From a checkpoint of a small image classifier: activation gelu, 195000 training examples.
Rows from block 6 of a small image classifier, named by matrix and row number. Rows with one number belong to one channel. Each number is 500 + 50 x the weight over its row's rms, rounded and kept within 0 to 999. All counts start at 0. Numbers have three digits each. After the name is the row's rms in percent of the matrix's.
After each channel's rows are labels from the 100 images, of 14848, where the channel reaches its highest value: "strongest on" is what is common among them. Only what is clearly more common there than usual is listed. The data: analogue clock faces.
# convs0: first 3x3 conv (model.blocks.6.convs.0.weight, 112x112x3x3, each kernel summed), inputs 0-111
# convs1: second 3x3 conv (model.blocks.6.convs.1.weight, 112x112x3x3, transposed, each kernel summed), outputs 0-111

convs0.65 099:399515504442554572404559399493543452471509532585516536552454455465559486439522494506480493485575529479460535552446513520478484449441401550571412406555477510513500452553559503484482483512481578441480523465448435474505489459494434523384435477468575534412439391480455523456460464530526455500451474486563458547433476590382484510513417482522
convs1.65 079:390502515452473532444499491486508506505487432569449468516518521462534487497499481525477554490657580408548623438437441569468558486566429456510448529489567526535552563507495524484464557520469481469558582474496565496453456559558602493491420553550493513447490488581510555576531561413481504535573572475506449509501535491601432472422570519540
strongest on: hour 11; minute hand past 12; minutes: 0 to 4; minute hand past 1

convs0.3 091:487489463459379496396529496563471462489564418518461450532441507450486520556568438473516515473378503494553476574483453501521460488456449498484492465482446443556534614489505498518514493402493526452441419474498483412406436517478464394457487449549485350451497521502435495420434535469491524482523497488509484501359416490516464430433495505532
convs1.3 110:522498683505464465463534515477500513535470497548490545452436493530417332371422496403503470419507474505519434517479585507475462417491503488455507514518440443463476424488511489481469464470482522515539516520491525485544564513508479461525499517423469369521481388482550479506489500515506500643471511450545546524507529448521432554511610471480
strongest on: hour 12; hour 11

convs0.28 116:465516498495539492537467535530471480459525529533502504525491506513504378520492525517510559487499542489541468523477496406465490364516537438351545483495504536538492551539521492564322519565538528461498505364492530446495493444517452511536431481513442535501337548498522573481537405447393474553562499520484426489535510549517493512404528538541
convs1.28 095:506547505519413464490372461475380472559476533537530488468491501538482520531507489511501570663495449519496508569534478617535491620489452458398461499527531518543502610496475523405584519549504478506504479499504489455511486537500522518452498479496536505490670476469522441482512559529429427493498473519590447537525434591462483517418510464559
strongest on: hour 2

convs0.56 120:489522499457512397502463491512547437491503526569458543546537407495566346443558461504466573512521508443506492475534505450518431450557560475495476595495536572552565492403558416419519502471503524424491551539363515556508541413456423529458508482505464525393455439469539512487523503432430487482455481429510562523391417493522495507518457543495
convs1.56 096:487501514358515523487464490538510445557532503543528431510503592516500566470477536515484472395530551538468519514473463472529504515595555489511495539527546539420402557362561431506486413458472491522443448557549504538503458483498590565448409401477518511469469473517482560451464584511402457470516497542544508457524528529526529495350465539611
strongest on: hour 11; minute hand past 11; minutes: 55 to 59

convs0.43 082:495432389406505457535476504438561482563481481483476393367491490437449393459576554405411528466421501572463492506439467489489522503476487503567414470505468480489472473478438417400469493416451458553550496415474573455543406514401519468506520470485514446521517472461472532391467499435531512535535430518522463492482459520427486502491552530488
convs1.43 099:512439546424518503594499464643568504437573532487526500504497544403470480517298493532430499519486464555497464512536465497511558504501455533517538447472465433550495480448486483528486530497457467458506449461508538660509478505569468595532484494459465464497486562454484547486474494544345461524509579437525504503538462566450451551519578512488
strongest on: hour 2

convs0.2 091:533420500507515548501432520487481568514521378498473568487463495505545505439479510547399446525481522542582463589550549505557500460518531508469469501500426502574574381476478564450519474415589429486535513437490387402480481506478452436545479492453461585497446490538398362517501497479391467530507545434480477484444455521439508468511438501562
convs1.2 086:484518464473528574502419534473522492636502538452402428446520432553489533493479520528476514454448600415440544514482495590493577641585512434494499525544500554498473500535470507446472499378560466469543531483550512511510515579603492481529515450496447456519664450534463515485515483541577405514463523522486498575442481533472570494521525547506
strongest on: hour 6; minute hand past 11; minutes: 55 to 59; minute hand past 2

convs0.66 099:516514500506501554515518547478424537409557502504507444477501487494545493492514463534420521551506501594486560456551476415530488495421554551498428468511486475494502507465478552447447535483410321440559454576586433460512463476441501460437596488399554528515441491438406504496467512468447529491549372571529441381491446488474439536526528485534
convs1.66 074:527444513522556510514457464509520380541494455566492482494522525498528524470572458421482484510548528319437507500504554516357497502566516496468475553489509520534518524530485528406476483508510413446503505491492567469478621558494532445508482548521472444502581507490369581477506477449499440582492643455588433557537461499559560476479497475544
strongest on: minute hand past 2; minutes: 10 to 14; hour 4; hour 5

convs0.98 097:494492509461496464465462482508534356485529519490515535526533392476520458516595405461483503505474549336560516484513490489519409515535430444574477499441459409452523505418479437492529452418452446521502450423427484521598573528469473481479423481501488410515379499346485531493462509494488565460478479487450481467462473545443472482486515509450
convs1.98 111:484542509511459474503477460517445413453519547485520485494484590511542505460510498485482587470504455488619524551465555483532442477432453540507473543499482488435491581441496441481540484460450500522516537581500481409494523573469522519522555446485510487357517494540489480590489529463536509588580494424447507452272529474485530502446487519645
strongest on: minute hand past 12; minutes: 0 to 4

convs0.70 088:469510489475526458492517492341529469426584402555442462495419587593526502497500545502449580449538460474467480402423519507534432476554512479557603480515535462546459495507462499480490507429536500480357513528456498439509481473508394400526523555492502580442550445502507465458529426441534488546531545500467536413462450524435560543430472525462
convs1.70 085:443469436394567502479494535488458451517438424505302512550522514476498435563478442490448513531481468506474477548394482508436507559518560465470487554482426539486478501482515453497472401461420451527681481481531534570542502515598552417462497489514487512509499469514462556394487539511482462520546495445460479465557549485582478443494457560499
strongest on: minute hand past 2; minutes: 10 to 14

convs0.0 123:504504486516365417495508485469543508470515509507317476459504457526509508451429500499486496477484479462504467525516494507510458482467500451487375400489460589508502469451457378543428465543532585501456515507554460510450473474576514501559526504537495487526478479529526546526493513530528531526387280499519457471511534445374531532525506497479
convs1.0 096:487521476479655581476487466635470552446482458493443507458467476496502522494488481483477523515539484509452501548408489477470508459522467526507423511507465452466510518522560423507532518635480451481571429530551470504509502464506505437483450409523569532511480528695514448575509468482500544423536663499484536449525484441589461500503526468447
strongest on: four ticks; hour 8; minute hand past 4; minutes: 20 to 24

convs0.13 087:528634493490461425409497516490429489568547501548391446502511548574562418535521557525436480545462408475538473491512465387499462500468608463572492491476472493508459511500556481553484551454520430490497537532485537511479509628467582459522518439466529473410450470523476605529456444413505512483574560463514474440465493520485525548557480465366
convs1.13 110:493481484450564437457461536459481490700513477527434504471536494489532461395590498488495494487483519445469535477515500545487504515529552544527538507489473551491487527452507515583526514508475435548527516481460537575497490575685555421528538509486464531567544537477447411525551504443493544495506449481556491418503484556526685403482491524500
strongest on: minute hand past 2; minutes: 10 to 14; minute hand past 1; minutes: 5 to 9

convs0.79 086:484627445507502505490518474491478526541468515449499535553495577558517554563470471492483489469408496470465536551480454516548540621594526502507563470498555493512518609489495482556412492387506524502509537429511678553490541573555656481472428524466462515455476498524532527545516496451496484459545494543475447486494475538534539518489513509669
convs1.79 116:466495504503460511531509489491551468581459506481504512493537471536480454523481472485501538506485530490485520448523476475505520505466458491512508507486481455488474456514505486499524506344537511464518472463484512722483523481799454503474462493498482506498506490525507378505506544578505564568441504535463475603450487504491585516524544502494
strongest on: four ticks; minute hand past 1; minutes: 5 to 9; minute hand past 7

convs0.75 084:508447441497411486470517517462442424464424495410494512429457391439508426540440409553524510449498508435465527435448451444462422490504510508496444420513520366548442505503442540519444512397475496490522486391434508504463471489497434391385506488456526537422527485433462440508454474438503499476510484533524409458434508480515445479440444565454
convs1.75 107:520558482465503489444499553464513453531495429441506551494476519506469545471464520235563512438514515513462544525539449496529476451517557545497478521480419506539564501493469500524499448410517482511508506723454482479484547513472509487566514468537416479534504477477475542499549477510504452481459492514531526506489503489457494549483486320472
strongest on: minute hand past 4; minutes: 20 to 24; four ticks

convs0.95 095:487536518423513494488523494531522376579499488503526451483492343535496426544550400592457551527507513446519547425461496497486553394554443502524513465571561544592353466505440499481508462431552519471549533510496546503562488506525427441507495431550508540456357471509536519482571455482463459523501446568537447539440524526473531452459464491435
convs1.95 090:508473487323487508489533504565444443645567463488512467475493596508472449449457537490470465506555532545488520562501500652495497685535532530497489535520480533500422581461467493569469513427516487479482542556502532564492480591552498540542564487547499586534576522496558569514486503393525510495542513519499493479485518516490533491486443456582
strongest on: hour 2; minute hand past 12; minutes: 0 to 4; minute hand past 1

convs0.31 087:536461527524439552480497486494512493426489474427410447551482479525510482462568469501471533501486521477478454536435571498549485498469494469471505404395436463449488571416447488508498461383536529435456576509449491521437420512453458416513496452523518299477518433465503454474507433460518548389506540527479481503446457554511427491572414548599
convs1.31 099:519501412486486497567518496497525583497540490514474488821525489506552532483468494457512489461551528499514411482497631492490545488497460499456464521470491518507540472529490510526531469453521512421523474489503513534502328467535474513487519511500457527441505530531495468578527459517532486456510470512411377428514473495511465500505461469483
strongest on: hour 5; minute hand past 6; minutes: 30 to 34

convs0.17 113:515456478517482415466547508542572447587507507577508468504451436476452435468448463492509419445466514359450498517472536485511541411521508536496418476648440470512423505585416373424531518509461507463468525540451481454525510480468396407430524396509450448409543468487461481439539504450431570516497476483481503522477463516484487493543489466427
convs1.17 109:540471483401505454537494508524488464495531481471487520460495523519494512427527486460495522454499472519475419476550508493514512471527531497454495514626630515514590548352476529497546473505508505551481478693417526452552486507504501500520496402553577493465495497486484520498372545439454550609442508485535539391472422486455516481409465454579
strongest on: minute hand past 12; minutes: 0 to 4; hour 11

convs0.48 105:546550490496377498524472509548494476472580486529400463486572518486554457442502509445531516631538504543555375502595500541538545494576553515511444569544458533506537508473493497566478472528548444450367488517508479487521476557467537471520484511458436434488522463511442477406549493405480515580513333528560457526460482576489434453507506567457
convs1.48 084:504490525464592510502535489507563517550521466516449527481485504481516556450577427527570468511542519489479622546417564504437586483530512494523491431544531503518497542475511540347465472470490463513621464564559507504491520532457508413484522450506602519490463607553506542463453541663497592625463535506540492601524530515544506438506494441501
strongest on: minute hand past 11; minutes: 55 to 59; hour 10; minute hand past 10

convs0.6 105:572508484509524410504545457492466443454514538418467483419469566471492471517471497528422530504553468584522460439441553573502469467537527544552557484497396521482451399470482407391520527494499489507448432465507478400419437513491491483506383432467507531465565440558517493483467318465413475556565491572571457504495493508457500507456537475452
convs1.6 093:381510519522461545504449538492492418474491553467486545402467556447513517528447519527471514432529483474606446473477504541451541475566523455521391550575512572536532475543551500553488494437468461539490462514607514470501488543472475519374511475412548478502621529558421493473506469457447498579492556394610539476453470556585496553430519560569
strongest on: minute hand past 11; minutes: 55 to 59; minute hand past 12; hour 1

convs0.1 085:546487455386512446550507462529495436438492490435453442447441504528567484419537478485443564463409521574481490463493495491510522436487532573553508519493415404500463492462557495482512478380457451493441460504511502484449524518467499473412508399469548500414397452490401502382460475478528489460518440478527528436427470380572470561500528469393
convs1.1 086:513490538472539545452628490482510469488565492531464520400488572435574529479482585523503494508511476562490553474573457635378559624491407451506449450555573448529505508493631470488490570554518500473540516500490465584500583544521478546539518465466534556510514505491531549518499532529506579516489481469567591528462552458516504484464541623583
strongest on: hour 2; hour 3; minute hand past 11; minutes: 55 to 59

convs0.85 115:414470521501501412524553418441549545438474374493398491451467497387484479470497462529501477481570441520489541535400508492492542466492433484525402455514397456444483565487467463517548493500503495410470439572534448498491554489492487422562482494491509442440419398502510492433535437446404522607513495490505480394485408498432486556469458500531
convs1.85 092:529501461445553585495484506502579562488464555519432508474407578485484468461579441520540455556511529468490522511457519548512531501543358556449592477520598465554533538478498486370549426547443540584564577519571524520527460538534468472470410491473533492560522500502492531400502534575546516576452548466524449594507447502608512441496546498427
strongest on: minute hand past 7; minutes: 35 to 39

convs0.52 111:461523421498515493514492549468533476449512441526536484545533561579474502518456480533471437498504508468518489484496436485499566472551505577495472512545465509529465556495452538383310474482483369529531483434573480426548503488516557463544449571515484525547438446377483507413546512466412474560553409572444434490526457528490376459478479427511
convs1.52 097:554488482484485485371524645494512465542473517506456593537564534451424553537480586516491472584489555517461434461461532472509561407472491443525528569527490405439526493476463512544560488495445604415521524473541465545528450480525531454492603417484501466482455534425556498530606392403497456443428433513531475466507580491452480503491482512542
strongest on: square case

convs0.36 106:536617525517587528508561508547557461568502504512510419504523590496519529523541533554505443444505544456504488469440531348533526448504510601480538496506523394527365479555525512510429527498517287509483520547478416512543495489534575475510559455526465529456517462551407459464463454455476486471527599514485444516459477500498522546536476488513
convs1.36 103:475465467550477462536461421486483456454496475467513504464520515480510533437482431468581497592511581359511483519507522593474487472694445582500482488480473674434522464464491486516570508526530321434496518501486515507469525490466488491530520552509478484533577443542474566524494501427511492479489526439491498407548470578507518496538467554500
strongest on: hour 12; minute hand past 1; minutes: 5 to 9; minute hand past 12

convs0.94 100:588501571512373559451483458533500535481467475495573471584491531501471445572538455490526521476469508488565467517539547531434521579567537529529518540538597525455487586464585520583363531607554503487470519539511533546549540493634548458550509539489504508520541521508526442517487551495496489486597357473502560512622543443481533434512481495506
convs1.94 097:483473489511584484546491481533460516490505477532477483511542507498513478459468405458504492597473518502534497525490546506427488508540394476515473475494527509426499396500529496505871561537531425471518474482498513534485501499540469480499485494501502470512524472509476564506495510557502494463450567503474442547477450468520572525540516478494
strongest on: minute hand past 12; minutes: 0 to 4; hour 1

convs0.88 096:494480494531324486461494523510487467533522508445499532439507448471483445494532473441519461473392518464555525483498394522509550537488528427532483427541507378417521539494485532566472522358564465541470516525464487495383526498475481482437475499500477266465468492488456466514534487439511471514431494494480432465458472529451518461549457506512
convs1.88 121:518468514510493491507530505493450396477514499537489535468503524488478495502470541473502512455495533507691412540495561512502522513488497551489509504490494520423485491504477503506506494431512537562506481437509460475456493516461529498501512540535513426490504508512513525500512496511498472588535526374469505482154513501502544525539457548564
strongest on: hour 12

convs0.21 099:498510517523437454494521524545476432543498409435380554466526476504512533584512513474481482516440581520562516436523492479485457476495556508491588439496499539510426409483506481466505488520499420452417375458651532510478521512481440471573495464494499474550372505475489450469472532478385561558472568520508436523388437501430456539462389524500
convs1.21 091:466498489527529560497484556503579467531512494500464440513527435493484538525480554465553494486619566579469494505362471518531429429513584531546376527440456556404487506446499486561491532436391554447561493616602445429501496463479488570473541460469438445525446553517514476473449513439527497557522512560560522515469512601563440465468488412482
strongest on: four ticks; minute hand past 4; minutes: 20 to 24; minute hand past 10

convs0.96 093:488454468473470498457582413507474527523523425486481399474524508547528509375488468474422488571472541530488393499476447559497450475486565387510541494529498481576460493506594478522522477432482440494481458515484480482511394466453473414532501450416516384387468439444488409493448521432448488429494468458517478438395405423444528464506484477492
convs1.96 087:509470505480624532497403513511457457530535562507488501476517489484506454399525516525493534553464525502430430542507481486543476621560500560452442489508469555514525588535604528400473508420488475568492495442538545509514668534516573492464502506497480477511509477501495550411507520496511497577425522538550469621506478325478555474498517588488
strongest on: minute hand past 2; minutes: 10 to 14

convs0.34 083:461630562480458494510464483571372468461520589604357492458499491435558483491533485571445530531505514458464501474464523522402438404503517516507529419484537535382461542452451495491488483477428505483562485450528499455467479541525440406436514490479483422525450443428472528420569449459541469526480500526484445449492430552470449573433553494464
convs1.34 098:487527503506575522534551495535430469712495457498392481452478474458521505502407468511455494497448480518468456554475461549470550569480510521507506526491439521545532560518534499491478445475488484404520493502476542667463472554628533454546481482542516524529493581494503435508538438534514436541594557468472563450510541436513472481481492531649
strongest on: minute hand past 8; minutes: 40 to 44; four ticks

convs0.81 106:469494543447450563470531521466503375543447478529549512466458497507494489512491482507474458490457522569534556442495374453489464494543514476551479434466471419518516546526458584506471480399555514510549486543483477436523550487452485480523438534559559391461484513471536461527495541429410532511271508501503415500392461526498489523391475571479
convs1.81 129:497507492485498484502507525500510415531529505536492562502453489466525514498530508514504474503478495510499415285516481523519733497513493275493497518520665452556507432446488507487524521442489522550511513500476531477492507513503503460507447494489421534509468502498510498443487524537423451517442492540512504473565498488459519504495519424517
strongest on: hour 11; minute hand past 11; minutes: 55 to 59

convs0.4 084:509462550497481448370477477549525399445525521446480463532432503456479552480498500449484442524386470457466500469488501544467471517558512437439468441421437481397462498502521496503432509397462444512522521438471522430436486500443419485379470446466452339477391437488410528475517419475489512401490497514512478510412453517449525540518485511505
convs1.4 106:531449473458491488514547539421542483472366472483499555580471512511433520503321509527577548518457490341457463527494502510502526465443453499503476471543482480562535496520497514515515469465510514369483486481530489577487510502490567427473490484501493568378473564552544518520509515468546508522459536548476336403545484480494408488416535535492
strongest on: hour 7

convs0.60 105:417504473466555560457466461507502461481508474483532530461567512522540469492570358509412400519556489517477495481529383536551472473519467506537489465555428497484511546455540530430440409492495459462505481335429464433522500495439526517510395483539615520502498489386527491456561464431488577618499446515471447461474482550502448421467508491463
convs1.60 094:549480508469444518421510495443460455434554510569522469538529474499549549575502427512611654529465433494420463487498475593480504456529466533525454305484525594483547430478538542481565555468491435474530477480515468480478540501470542497464446507560532511526487461529528544470493543536493451552388479507428397447516430499517511474490535584413
strongest on: hour 7; minute hand past 11; minutes: 55 to 59

convs0.89 119:495548454542552397537452423487535591509444566546542421515468536520517527606460567536549493473438557506553502537545527397471512456490467593479505338559496482457530633439558496516607522571491510476511510597524443577494562476486492533524472512528482483515526366392487519441467481519511561513488494465526570540521452459456514501523496520505
convs1.89 099:473491447490485544555472388530493523490410470452463472452534438443508482544582445538553540555556435489510444501491520561558425593504337557469536484504579506569507485484555528523616526473516470577498488531508569521511470572454515474481438491472503541519585493531471482503391585465454499547475533519570462516454408510600442451428593483547
strongest on: four ticks; hour 9

convs0.76 112:449550502513498517523474539464516395487497500476536477441557558529545528480464464546469488447516530497436497415493501467541527506589483568474490434508539409487418428475417539383453477439552399536514468482550456461568507499453571470401504521501497538570415469474397506458525449502509518517516325527447434497444471541443378535514502497411
convs1.76 081:473461556483498507515553504558567440528521502591490567389518507508468403516492465473493530483534491399455554516450575524486506479513505444515525473556494506428388494427465391532474449461451497392508533423550479451639550511476556481400556450479502405460507518530535506514531384450492513527515543409487589424540508521509437522511607523498
strongest on: hour 11; hour 12; minute hand past 7; minutes: 35 to 39

convs0.50 097:496516493527423536515501503448538461497465460512487535480524475550544471530485413470474506576507446412513521451575424480558509550489530501643444461445524410474501549454493503516387512438488332481478488565507474444381561454514523518475533460512455434475349514453405504477529584450566519488454469520489510430521478479428411444498487506535
convs1.50 137:522518506518499479529480457500456490470554507519511487542495481509532505507551521501488476508510505449636448510516786523473528519525511511448527433550532481497496503493499508485551495514510476425493460529492506471548475492506512468507465496491454319387565458500437498500437566497473492545470494294473476480449460499463465517493522489523
strongest on: hour 6

convs0.16 096:447532443463480477493534501464535465570529507493528502374489488516510539491533491446468472524497482514500551482495377431538509476438510543483478482476489477502454391535507497363422508490425459472507478495550479413511362523290502487505438491463462467454476535501476505451529544460476534559551461521436388468419504579449394480536550498497
convs1.16 113:516496434517507508536475380599535485508427426514499506536494467487483544514509486497516497552514481283486494497515468551486525509517461513472448614468494507476521540495510553508520514474450452423512500484469488519470391503456501453547450523472472544419524460516515477600434525444477514606503534477547314438525397535492489543466613498492
strongest on: hour 7; minute hand past 12; minutes: 0 to 4

convs0.92 115:563428535526510483468474494507493502442504540520556490549499394343490508411579481435435572514547541527478464537522486521506499508429515474530427520508436416522495473466495482534492528558500487467591508548521371496545461453558428510503465447575497476451360354499505445528480502438542497474552411568502479426462424477489537429545430491467
convs1.92 094:512440541525595477517459497547527504453532504456484451489517627331517566522480472510450486510496517434471554524526440601410498503565506490447522530515452481412481503456545524454515562616462418474508455517494604471498516611578512489516462523520599487520544518527516635464552576434494485480597582440509485500515498487515525475430555503472
strongest on: minute hand past 3; minutes: 15 to 19; minute hand past 1; minutes: 5 to 9

convs0.99 076:575401481552541451500414498496492552485529478524494563460400416509406557526483576405511519492476497518498480556476497315501515490499529558576551485457517480527439505506468477450507469366451502528492500466529490465477521515432637440510510440499467472446521417412499435516545573460487533520515576503574504434411442512519426476559493487529
convs1.99 114:504368515495486472528502470480539466503462470541463526482514595469448529518557546424706437520502489470468540546463498501549487497569521477435457422502459618371457444468483479475498508511466431479555523461512594491451547517496478663451494512452464478524532554563485536463454575493510607542436498496489493455502513512505529417480464544467
strongest on: minute hand past 7; minutes: 35 to 39

convs0.41 120:552411474545387507536487519498484548492533324484435488509421526480497472410466495525527515453565538566456419448492569539522542466580503462519480517543527487522477456482480516473521459464564458516554491463499391509510523409490440439538540478558423454454443406389476393457506494402459439454460441505478527505482540537499523443386506455474
convs1.41 101:449539464500613500564530502503538554466496509450486482543487514433503524512500573545482515584514555390531585578488492556504490431566524444462483548517476459457506467495484500566521453507418548376537440481545448554516482514563534467548458510522573422517458537555479586448496566559537494640485434422589385434581425560501546504471468531500
strongest on: minute hand past 4; minutes: 20 to 24

convs0.20 094:445526483480480511452451520489499578478496615522611422524533476559536492511514505514461552491523512432368486494518565349511439472446489491454524546559508500448468463501445499533497473442463345486512426498454475461471517476441485547498477437513507582513352439389480502471442486476423503512515393491517433531456471513445495516512396519497
convs1.20 087:504473523493523520505443530543450511514551496474502444499479472489554522492581409456482498556486494577474519573440456527396474565533520475432449391517447546562474505577473460513545463448457373521630564522504586466497503617500533473530475477546471401519556476496336523473508551482480463443486587455472439555480501579548557468447485504428
strongest on: minute hand past 8; minutes: 40 to 44; minute hand past 9; minutes: 45 to 49

convs0.84 103:333526436516379526459554560450446472434523488507456442458467505491503590449429492584472534506543479514509562503410453516515543505485557531489457461499532543452357428522553516508474552478445409516439511524400457485556470528492454466514517420539518491556524487501411509504492523448454541492506372536420416485477472566427469445532530467522
convs1.84 083:362533595569630489553431456575526454455546467523477459477537528444522487460547383492453511557623584517548548512500467488515519475662492504456480513481492536531493499526475480443442413522465394541540478475493579492474538524467538544492546533560490520386452522532506476485518465450554482510511591513459542518511539449574541528518567548544
strongest on: minute hand past 12; minutes: 0 to 4; hour 1; hour 12

convs0.45 106:323483495542449503533438460465495478461500554514510474457501540544540447365485382489516526460512494455536504444561528458444546497458543449438479488485544468558503490412541492475479489463438359462466508593425461430441512505517591485503524483528513456505474502461502539442494550472478521585469334503495476544476433511396561487455446508489
convs1.45 085:380484471425543512531519437594498458510513515519479496477534583412575567519518383491473504561550506487555492542509487551359542530556502511467415469467477444495503433474530504455485559510492423470551524453553580502444520589544519513469514520477527449479579513562331563428503497529494508502527626424532492463493486482619476519510483519475
strongest on: hour 5; hour 6; minute hand past 8; minutes: 40 to 44

convs0.5 090:485531448554467430470576476477506433506525481483444491426434488540522466394530473487521434502432581453539507451464498456498503519516511455575453405448555404551454453510487535442477413365517443521498519592452447506438500483394458476437479429511414370410505512484497527425471471416488476487486456552453475434426484521453477558538441450469
convs1.5 101:522489453481492488520506496503514571529499526588488388549423434511496551479412471497522690529481513571462502541474508443555432462525502541526505398564471493541492525470598525496543491553455513504502390515504511471573451476481523458454507521482486415428506504426441527431502504463491456454487531564522471486318482537480435554408579548492
strongest on: hour 6; minute hand past 4; minutes: 20 to 24

convs0.59 091:499460555468419453465495554458529459458498452465490586445413455547457488494550422512476451505518498456528475444453449536504478517526498503493464425535420523559451476471422480415446451411524417485474458378467473443525499557402379427502485448537450320477444484444463449419540493477522538564516456558519422476488504579467486518533467499473
convs1.59 121:507476490400528460581492463529632515456501465531515456596487503482525544488374321540477475529514505570493468512488450562425465479552448536550535414494492481503467352513516518486566436484490473418491486480483485636494498549505525513498508502499500527440472498471495524452403553503406589502419478566438518527553468490486462524459544539443
strongest on: hour 7; minute hand past 9; minutes: 45 to 49

convs0.91 105:608529547513411495462488559482493417495537492481526491484508486433607479493483494466501537506468482472512512477422528477431461494516496496564538434460494423457478497489520484373510541510626404415484531511443572513455601549466452425424477391523576474532409485525466443445534457519542518526463446503516484550387403564504431495503441510399
convs1.91 085:434515502562595514558500566496508528484568516369522531534443459483488441329554512486561540560490478471517312487488537500605556562597494528466479478509608461492426509492492439548446588477492499472503463480565453546530443460507494420500503409496498429433515503519523476494456450492481457509503470447469429489534430542454538498485519542507
strongest on: hour 11; minute hand past 2; minutes: 10 to 14; minute hand past 1

convs0.71 110:489521500500481413435473444507498490457525363459332479522487399483459548487498513513499558500469467526520501445470470449473577497522510546448459427491512561565463444514542506423504452492506473476599490581434431459575485477489428465560542539482485500508514412392468414479456494467403485545498458505508542484506463447339488453543444466425
convs1.71 096:549509546491566510575496472580435409445421598501531458569482529518478528573515494512494489601452463510445462547486485499538489534578576427506496530469422510476570515506548447657495480542345461583564483525528519467517492589553540448444518479428583439554500505431461544502415570445504445563534546497546502493511472500511470443463537490546
strongest on: minute hand past 12; minutes: 0 to 4; hour 7

convs0.101 106:569532503444522466460484544482545458549413477515507440493600511475488449533514480457528425537550340424462447507366429484567488478499488529496384594469450500483386502452465509466365512454562473442358530502506465509495488517431546505486495498491492583412498494494547508547450503520544512554488528496498446458550534491501468511488506406422
convs1.101 065:428384399532549509556457438550474439464444421484481545427501494447438526483523494548481525612488466452535498526502500507493404507593415446535507492497497501476509478519529438506507520584644480415536438496546480558547476532463588483469512461457575494470506512503486538551366525533504549474408529563540481515501484500509447611427601534546
strongest on: minute hand past 3; minutes: 15 to 19; minute hand past 2; minutes: 10 to 14

convs0.62 090:481487557469427543428546461332456491518481500517500502447448513486465379474506458552528437501544537443510498474485477543420522464517452445539526498502470378543425497488507474463494555401468535465532427489479460446480485544370512450556512431454592431447574465449491527470470470415590460497488493577460472507433518460386451505491412503524
convs1.62 100:441514502522491517501476493603490473528509485505501463543489490502487563545505495564471384508388393539604526451479452483476550504539409464449448519467449452514536513555503487489507684434479516504484589471482471489490407496496499456537510531271549494496514464469470501502459493508534473490549450470435489489528485494617477476482463513590
strongest on: hour 5; minute hand past 12; minutes: 0 to 4

convs0.110 094:314487504493432520538489511467491408459528451469510502505529518522554514385444442582503527473516497459467521449499468484506532512554516487492414374464520340519482503501522518525423515433449501470479592571518479464408568529491548468531501415520546389489463455449475521497571555435414512531529474535480456460473507488398432518481540538484
convs1.110 133:379498517505494510526533486521497534506525473520500528475485491514494498554531524503572474512626554465788481394541635525509618461476517446496489527494520437492476473479517453509544508499549495458502484496474486498528513499501482490550536428436527414413482470530507470475454488453481538538510488359482517491551464497579462523514502462516
strongest on: hour 11

convs0.9 101:360522472539485514490486490505490454539445594446548509395463503502510547532544487533437545484511498483517472514601527504517494438510543482590487474599467428460636529587510506570555515432428499510571375448477475441471507517501502504581448544508478508487481397527497473487512440464413508499478343536563495564465401480492421490513483525489
convs1.9 109:514518466455510505453505577570525533636535382505471522466516496473488454477459469494553521482529662456502527523454453508449503505534408548482478491487499472519249521379520503591552559445558463528504531521541508453510498567520513555546491450494486421549526577459505504478511474417534507557522513501535506577495521456515488491466546505492
strongest on: minute hand past 4; minutes: 20 to 24

convs0.80 090:527401441476615533479661488522503480461526516513505592466501418415547553515503449501451366452499503459545529462553458599489497503441474478575505496513482479509492461488496457548558499478495440501495440454599492510430547480541369461537449472487562455515594508422505530410444446474459568498485436527559460466451506508438532528472471566566
convs1.80 087:482501535505436551539392441500636412496526533500528405611437532482503442454446336443468492489512488485461452556486458605469514540545481506363420421511442480524532432464481423472512505459492475488491547500507556525566491564568561466465529485484495388455529498547432481539427478501482556510473501463482443481530443525535506494476511406506
strongest on: hour 7; minute hand past 9; minutes: 45 to 49; minute hand past 10

convs0.87 090:519501526434470436508497506496471431496544400491506414395482330520577551428458445479442480500496404487507480410432500502565467435506439474426542476425393430462482417510470521483507519500522476497501559534517515442441491512504486349432549498535527529462501461463529499464509478469452539526396489547516520369506465461534483571446487540483
convs1.87 094:508459478505424602473502529496498382501531398500481547471486695502519492560541484471481458441474434524499485538480475531429559498461525537464490569426462484388488511484453394452490470494507474474520485533499529464458494567528566407479457420481457479538510514473459431475578565532424434459445490428462496538461581513501480475432421491623
strongest on: minute hand past 12; minutes: 0 to 4

convs0.68 109:475457477502459391424555519490535559500511488513547522548542551542409508482433490487434478515494464458478554499390404519435532450506548502475518510413398552554443468474470489407412482487461473434532518478525463443459579511525460505467456462545416510471486474434480482531481542432475477627496434483437387587456453542449443407548548403481
convs1.68 086:509444412493521429574447519448506424547520488505436518546478582422512438504498481551495483501540532498518439572470454506507443468480454529413462464556458372376306525490439472540533468435582487518493548504521517517520505472514517591572545494542444473566487475558521496461534485444537528410605501566533469516545486399474523521471547533461
strongest on: minute hand past 7; minutes: 35 to 39